config.toml
model = "encoder-decoder image transcriber"
dataset = "analogue clock faces"
train_examples = 195000
image_size = 64
crop_scale_min = 1
horizontal_flip = false
cutout = 0.25
tokenizer = "word"
vocab_size = 74
encoder_arch = "convnext"
encoder_isotropic = false
encoder_norm = "layernorm_no_bias"
encoder_activation = "quick_gelu"
encoder_mlp_ratio = 6
encoder_inner_norm = false
encoder_moe = "top_k"
encoder_num_experts = 16
encoder_moe_every = 2
encoder_expert_mlp_ratio = 2
encoder_experts_per_token = 1
encoder_shared_expert = false
encoder_patch_size = [4, 4]
encoder_conv_stem = true
encoder_depths = [4, 8, 4]
encoder_widths = [64, 128, 256]
encoder_kernel_size = 3
fusion = "cross_attention"
decoder_width = 128
decoder_layers = 12
decoder_norm = "layernorm"
decoder_norm_position = "pre"
decoder_activation = "gelu_tanh"
decoder_mlp_ratio = 3
decoder_head_dim = 32
decoder_fused_qkv = false
decoder_bias = "none"
decoder_qk_norm = true
decoder_parallel_block = false
decoder_inner_norm = false
decoder_drop_path = 0.1
decoder_positions = "sincos"
decoder_cross_attention_every = 1
decoder_tie_embeddings = true
residual_init = "none"
optimizer = "adamw"
lr = 0.0012
beta1 = 0.9
beta2 = 0.99
eps = 1e-10
grad_clip = 1.0
steps = 6600
batch_size = 256
epochs = 8.7
lr_schedule = "linear"
final_lr_fraction = 0.05
warmup_steps = 330
weight_decay = 0.2
Rows from block 3 of the image encoder of a small encoder-decoder image transcriber, named by matrix and row number. Rows with one number within an expert belong to one neuron, the router's apart. Each number is 128 + 24 x the weight over its row's rms, rounded and kept within 0 to 255. All counts start at 0.
Before each expert's rows are labels from the 100 images, of 14848, where the router gives the expert most weight on average: "strongest on" is what is common among them; "lies over" is the class under the peak. Only what is clearly more common there than usual is listed. The data: analogue clock faces.
# router: router (encoder.blocks.3.mlp.router.weight, 16x64), inputs 0-63
# up: expert up (encoder.blocks.3.mlp.up, 16x128x64), inputs 0-63
# down: expert down (encoder.blocks.3.mlp.down, 16x64x128, transposed), outputs 0-63

# expert 0
strongest on: square case
lies over: case
router.0 [125  78 114 116 159 131 151 118 126 127 105 146 105  96  94 142  94 150 138 179 116 142 158 152  94 115 149  89 114 134 126 107 154 113 155 140  95 150 171 149 117  97 107 129 130 173 134  96 151 131 141 128 153 142 127 157 106  93  95 146 117 176 143 116]
up.0 [129  86 111 122 126 136 127  77 128 148 113 141 114 102 112 107 147  91 101 125 178 123 129 185 158 113 139 117 118 145  97 145 126 133 128 150 164 129  85  80 119 154 117 126 177 146 112 147 132 156 146  94 130 124 140  76 121 170 122 111 143 108 132 140]
down.0 [136 120 113 164 139 114 130 190 161 135 138 163 144 130 113 130  94 144 123  97 139 112  85 119 149 138 135 158  98 112 118 130 155 108 144 117 131 132 145 152  95 110 101 106 180 135 140 122 118 119 163 139  91 126 120 111 128 192 106 171 120 166 162 142]
up.1 [ 99 141 136  99 131 140  99 162 122 163 144 143 119 102 123  82 182  74 160 136 129  90 110 175 159 132 102 127 128  96 113 124 139 141 121 119 127 116 157  63 121 127 131 123  95 130  83 140 138 126 123 124 152 128  93 106 108 116 163 141 115 122 140 103]
down.1 [122 143  68 129  94  90 116 115 160  96 147 134 112 143  98 155 150 155 139 134 130  84 106 101 152 138 153 136 142 155 122 103 120 141 111 129 155  67 107  86 144 124 112 137 157  95 123 136 111 118 122  89 154 113 154 121 136 184 116 147 123 152 134 108]
up.2 [127 146  72 104 144 113 119 113 140 114 109  81 113 134 116 131 124 148 149 148  81 161 112 131 117 160  96 141 113 105 111 134 147 163 141 107 133 117 148 121 135 143 116 160 158 107 125 117  92 108 123  86 137 153 121 160 162 130 135  87 154  80  73 149]
down.2 [144 106 118 122 145 116 144 133 122 106 147 159 171 146 107 101 173 129 136 129 149 109 127 135 118 174 129 120  92 156  74 180 127 191 110 121 143 120 144 130 117 143 135 131 148 136 154  89 131 128  86 124  84 124 119 108 115 159 111 104 160 120 154 164]
up.3 [110 105  90 107  78 177 121 172 146 169 120 140 102  86 152 156 124 135  75  87  97  75 140 146 114 112 132 101 121 129 105 147 142 139 106 144 143 126 108 118 116 129 114 128 128 152 154 134 146 149 160 149 158 116 119 112 102 132 110 130 151 142 161 105]
down.3 [160 107 126  85 122 131 153 143 123 120 154 129 141 162 165 130 155 139  91 132  99 102 115 132 152 135 140 148 144 109 143  72 145 130 105 145  99  78  90 118 141 139 134 145  99 118 150 139 124 130 114  88 152 135 113  86 123 189 126  82 115 125 116 165]
up.4 [166 147 111 112 102  84 114 136 113 167 115  97 104 157 112 105 110 135  96 102 121  98 116 165 163 148 132  98 124 105 149 147 117 150 123 136 127 165  93  80 105 155 128 159 173 140 154 150 147 103 129 114 117 120 139 158 139 157 132 152 163 100  95 115]
down.4 [143  97 124 136 169 110 172 159 141 146  98 135 144 119 154 104  72 116 113 101 114 171  83 154 124 162 133 116 101 169 130 153 113 118 143 109  86 135 115 146 117 147 122 103 114 150 142 124  84 132 126 157 104 110  83 110 131 153 115  95 152 113 134 148]

# expert 7
strongest on: square case; numerals
lies over: face
router.7 [106  78 108 179 106 112 152 110 130 135 139 125 136 115 137 103 161 111 141 104 140 140 107  88 109 180  88 116 124 117 108 133 154  81 131 137 125  82 146 149 157  75 132 149 125 114 155 116 150 185 157 112 147 110 132 131 126 154 125 120 152 120 144 135]
up.0 [108 116 112 140 107 132 135 149 102 169 150 108 127 125  80 111 133 124 152 139 109 181 127  86 153 137 106 120 134 118 115 165 122 120 146 123  84 139 120  93 113 130 133 103 181 144 107  90 122 121 193 146 141 116 166 120  99 166 149 151  97 120 143 117]
down.0 [163 123 126 130 147 108 124  91 126  81 159 144 126 132 119 108 176 110 147  97 128 134  94 158 111 176 161 106 138 157  79 136 128 151 118  95 136  98  88 115 136 130 124 123 153 102 125 147  98 124 119 115 128 118 104 135 122 193 128 136 142  88 167 142]
up.1 [148 159 131  73 120 166 118 157 158 133 169 114 100 105 115 122  99 144 117 130  76 178 146 112 108 124  97 111 151 117 125 140 125 150 165 132 124 133 122 102 166  97 151 114 120 100 104 115 150  97 143 124  73 154 147 135 153 141  91 143 108 136 125 109]
down.1 [138 135 161  97 147 118  75 105 141 119  93 159 165  98 156 118 124 140 123 114  66 159 113 133 105 161 122 150 159 148 132 125 112 114 128 127 158 151  96 148  83  91 129 168  98 173 118 135 141 163 155 122 107 127 144 130 137 110 150 110 124 155 123 136]
up.2 [104 122 141 124 117 127 128 144 124 167 177 142 111 103 115  76 150 116 100 120 117 120 140  86 108 130 120 104 150 122  97 104 159 126 165 116 125 142 103 131 118  97 126 192 105 126 125  86 111 142 150 116 165 104 152 128  85 157 172 139 139 163 133 150]
down.2 [140 110 114 116 128  73 105 137 153  62 138 127 125 140 124 127 188  95  79 123 129 122 116 179 129 128 174 141 122 114 128 126 139  99 114 152 139  72 113 125 136 120 114 150 133 136 158 125 106 109 146 119 150 121 125 130 100 188 114 116 153 135 127 148]
up.3 [116 150 153 103 120 138 125 161 110 156 127 137 182 132 142 142 119 101 111 166 125 126 110 145  89  93 116 154 144  82 135  69 121 151 144  78 112 165 131 109 162 127 152  99 114 118 107 130 126 146 113 127  79 135 169 171 121 142 133 118 152 126 128 148]
down.3 [139 128 130 115 103 132 118 166 123 159 141 149 151 142 102 121 157 130 111 101 104 121 135 116 120 100 136 139 133  83 104  80 164 156  83 120 136  94 172 121 103 103  98 194 147 122 112 119 119  73 156 105 137 126 164 123 126 125 131  94 126 126 152 148]
up.4 [ 99 140 163 129 149 152 107 119 116 130 139  94  89 113 127 154 140 174 119 123  65 108 127 135 110 177 136 113 121 180 154 152  88 145  72 122 111 132 135 137  95  93  85 151 116 130 126 158 126 146 140 130 119 128 118 108 146  84 150 147 127 126 138 130]
down.4 [101 142 142  91 118 144 136 115 123 171 167 122 111 145  76 156  97 131 126 138 111 135 163  96 154  97  87 145 146  80 105 132 150 169 113 110 119 125 183 134  78 113 107 125 126 128 104  84 158 130 140 135 141 127 163 113 150 120 123 117 111 140 147 137]

# expert 3
strongest on: four ticks
lies over: face
router.3 [ 86  92 111 115 128 149 108 104  90 116 106 118 118 156 164 138 164  78 126 154 174 129 122 104 116 126 157 118 133 111 121 127 139 125 164 123 166 127 126 118 117  90 121 158 163  88 162 130 135 108 100  79 127 127 167 137 173 155 149 109 143 120 116 139]
up.12 [133 124 130 174 100  90 175 144 125 156 168 165 106 119 132 117 119 116 154 150 132 104  75 137 122  71 109 157 125 149 181  99 117 114 135 129 157  96 157 129 102 105 112 144 142 162  81 136 118 144 125 142 124 159 151 127 107 134 152 144 112 128 123 139]
down.12 [147 110 131 112 163 158 169 143 119  79 139 138 136 137 115  93 160 130 103 109 113 159  99 127 148 171 129 135  94 122 112 138  90 181 132  94 137 119 152 134  98 129 145 172 146  88 112 109 151 106 144 133 115 141 114 108 120 175  95 102 155 113 152 135]
up.13 [148 146 128 121 143 126 104 119 146 114  74 105 138 110 119 139 101  88 119 145 139 115 121 178 119 124 160  78 142 129 136 142  81 120 118 173 104 137  84 116 119 134 129 147 118 142 163 102 145  96  90 132 101 128 126 133 130 133  86 161 169 126 155 177]
down.13 [144 154 136 112 101 131 109 120 101 144 149 124 161 124 124 115  83 132 134  99 129 155 135 117  77  94 162 138 130 164 127 192 119 137 107 128 150 136 121 117 153 129 102 153 117 130 107 150  98 147 134 131 141  98 173 154 120 102 159 128 182 152 103  83]
up.14 [129 162 135 133 126 161 159 128 138 145 123 149  87 135 115  79 114 132 182 132 125 108 100 107 155  67 135 155 151 120 165  72 104 133 122 137 120 107 109 155  92 134 122 172 137 112 130 138 126 125 154 140 110  81 135  95 134 121  94 132 108 144 125 157]
down.14 [ 94 141 147  99 153 205 151 123  96 144 124 135 141 131 112 120 120 130 123 151 122 145 124 103 139 146 103  92 140 125 133 130  88 173 148  73 103 106 151 111 114 107 155 148 111 112 103 130 183 123 144 148 141 133 138 109 179 133 117 128 111  93 143 108]
up.15 [137 148 108  70 169 165 101 140 144 147 130 130 124 146  88 133 142 132 142  97 116 150 123 145  97 112 143 144 111 116  86 126 165 177 126  88 113 127 117 162 136 129 104 129  95 153 124 136 117 112 157 139  99 136 133  83 168  97 138 105 175 116  97 121]
down.15 [ 89 178 135 117 141 140 116  99 105 142 165 114 150 126 116 143  95 116 135 140 135  78 150  72 141 103  96 112 123 151 101 119  91 133 122  89 100 143 135 114 112 125 127 125 160  97 153 122 139 133 165 153 133 119 135 151 182 106 125 153  85 140 131  90]
up.16 [124 120  99 144 130 100 124 110 113 105 124 140 127 158 155 145 124 105 128 130 134 169 129  66 112 142 145 141 117 147 140 110 125 129 148  82 171 117 141 103 145  96  90  95 156 125 111 144 121 114 107 100 187 113 170 162 158 127 174  90 133 106 121 140]
down.16 [189 118 150  93 112 109 120 133 146 133 138 113 108 153 105 117 135 143 119 126 150 115 154 153 125 126 120 162 144  59 124  71 191 120 106 162 175 115 142 123 126 117 125 114 122 139 138 145 100 105 102 109 139 163 112 117 144 147 107 110 114 151 133 160]

# expert 9
strongest on: square case
lies over: face
router.9 [177 120 147 137 162 158 105  95 166  99 158 123 118 132 119 134 123 162 145 102 124 137 114 103 144 139 113 142  82 174  99 136 140 152 121  93 120 103 134 154 116  82 174 109 131 112 112 177  87 132 108 160  95 160 106 108 128 140 130 133 118 134 115 118]
up.0 [102 158  98 125 147 136  99 144 130 151 124  76 127 167 144 127 153 120  96 161 145 108 108 147 157 121 112 148 134 128 139 147 143 108 110 128 159 147  83 158 117 149 107 111 132 123 155 133  98 144  61 136  92 157 156  84 111 159 149 108 146 119 102 103]
down.0 [ 86 151 160 134 106 162 123 101 172 137 119 137 115 132 138 103 139 195 112 156  76 174 104 136 104 160 115  99 154  97 144 123 109 142 144 111 136 102 123 131 114 139  89 139 107 117  76 127 146 149 139 130 117 146 119 122 156 178 126 137 144 113 124 121]
up.1 [178 122 173 132 138  89  99  94 132 141 111 124 102 143 153 121 130 125 106 100 127 153 127 114 152  84 140 142 102 147 146 125 100 182 128 104 107 119 100 138  81 106 178 123 166 158  83 119 115 138 148 105 103 155 106 121 127 113 151 132 111 124 128 158]
down.1 [158 102 103 141 157 105 153 162 125 104 129 104 187 118 148 141 123  85 130 106 147  85 103 122 144 128 126 133  81 153 127 107 157 121  93 152 107 169 109 136 163 178 134 112 123 143 150 179 130 128  98 141 126 134 129 113 106 107  96 150 118 139 135 155]
up.2 [111 117  97 109 144 141 120 125 107 146  63 121 174 151 117 135  93 139 145 160 102 146 105 148 162 115 105 118 163 131 118 130 120 124 105 131 147 150  73 104 166 164  98 122  79 149 132 135 145 107 128 148 110 124 153  89 104 114 152 153  89 122 141 141]
down.2 [118 165 159 133 111 107  89 137 142 103 125 147 133 151  92 101  91 191  87 143 112 155 106 108  82 140 137 117 103 115 107 108 132 135 137 105 148 135 123 145 117 127  97 159 143 130 116 107 117 164 185 137 123 148 133 146 135 122 147 127 171 174 112 108]
up.3 [146 149 156 130 152  96 137 140 125 112 151 128 111 112 103 161 136 155 109  69  91 107 138 136  84 159 168 116 135 104 106 139 161 109 156 154 136 108 145 137 126 112 114 171 125 117 141 110 147 112 112  93 122  77  98 149 180  95 128 119 128 139 135  92]
down.3 [121 134 151 155 119 133  79 113 148 137 164 107 138 147 131 140 117 150  70 146 116 127 163 102 126 125 124 144 145  85 132 118 154 143 108 118 144  97 146  99  85  98  96 154 146 127 131  70 117 117 144 119 151 153 175 156 150 137 166 101 126 128  90 141]
up.4 [150 209  92 111 150 147 102 135 102 125 122 133 143 163  62 113 134 135 102 144 126 100 142 147 137 150 120 136 146  79 112 128 125 155 112 141 148 145 144 130 129 182 121 145 119 142 121 116 104 153 107 130 134 151 167 160 129 154 116 120 129 126  82 118]
down.4 [ 82 151 129 148 108 152  86 117 121 154 139  91  95 113 108 155 132 165 118 169  99 121 151 140 149 106 120 106 183 114 146 146 136 108 124 154  95 143 137 132 154 124 138 125 117 139 112 133 107 173 166  93 160 114 143 155 138 110 165  95 140 123  89 109]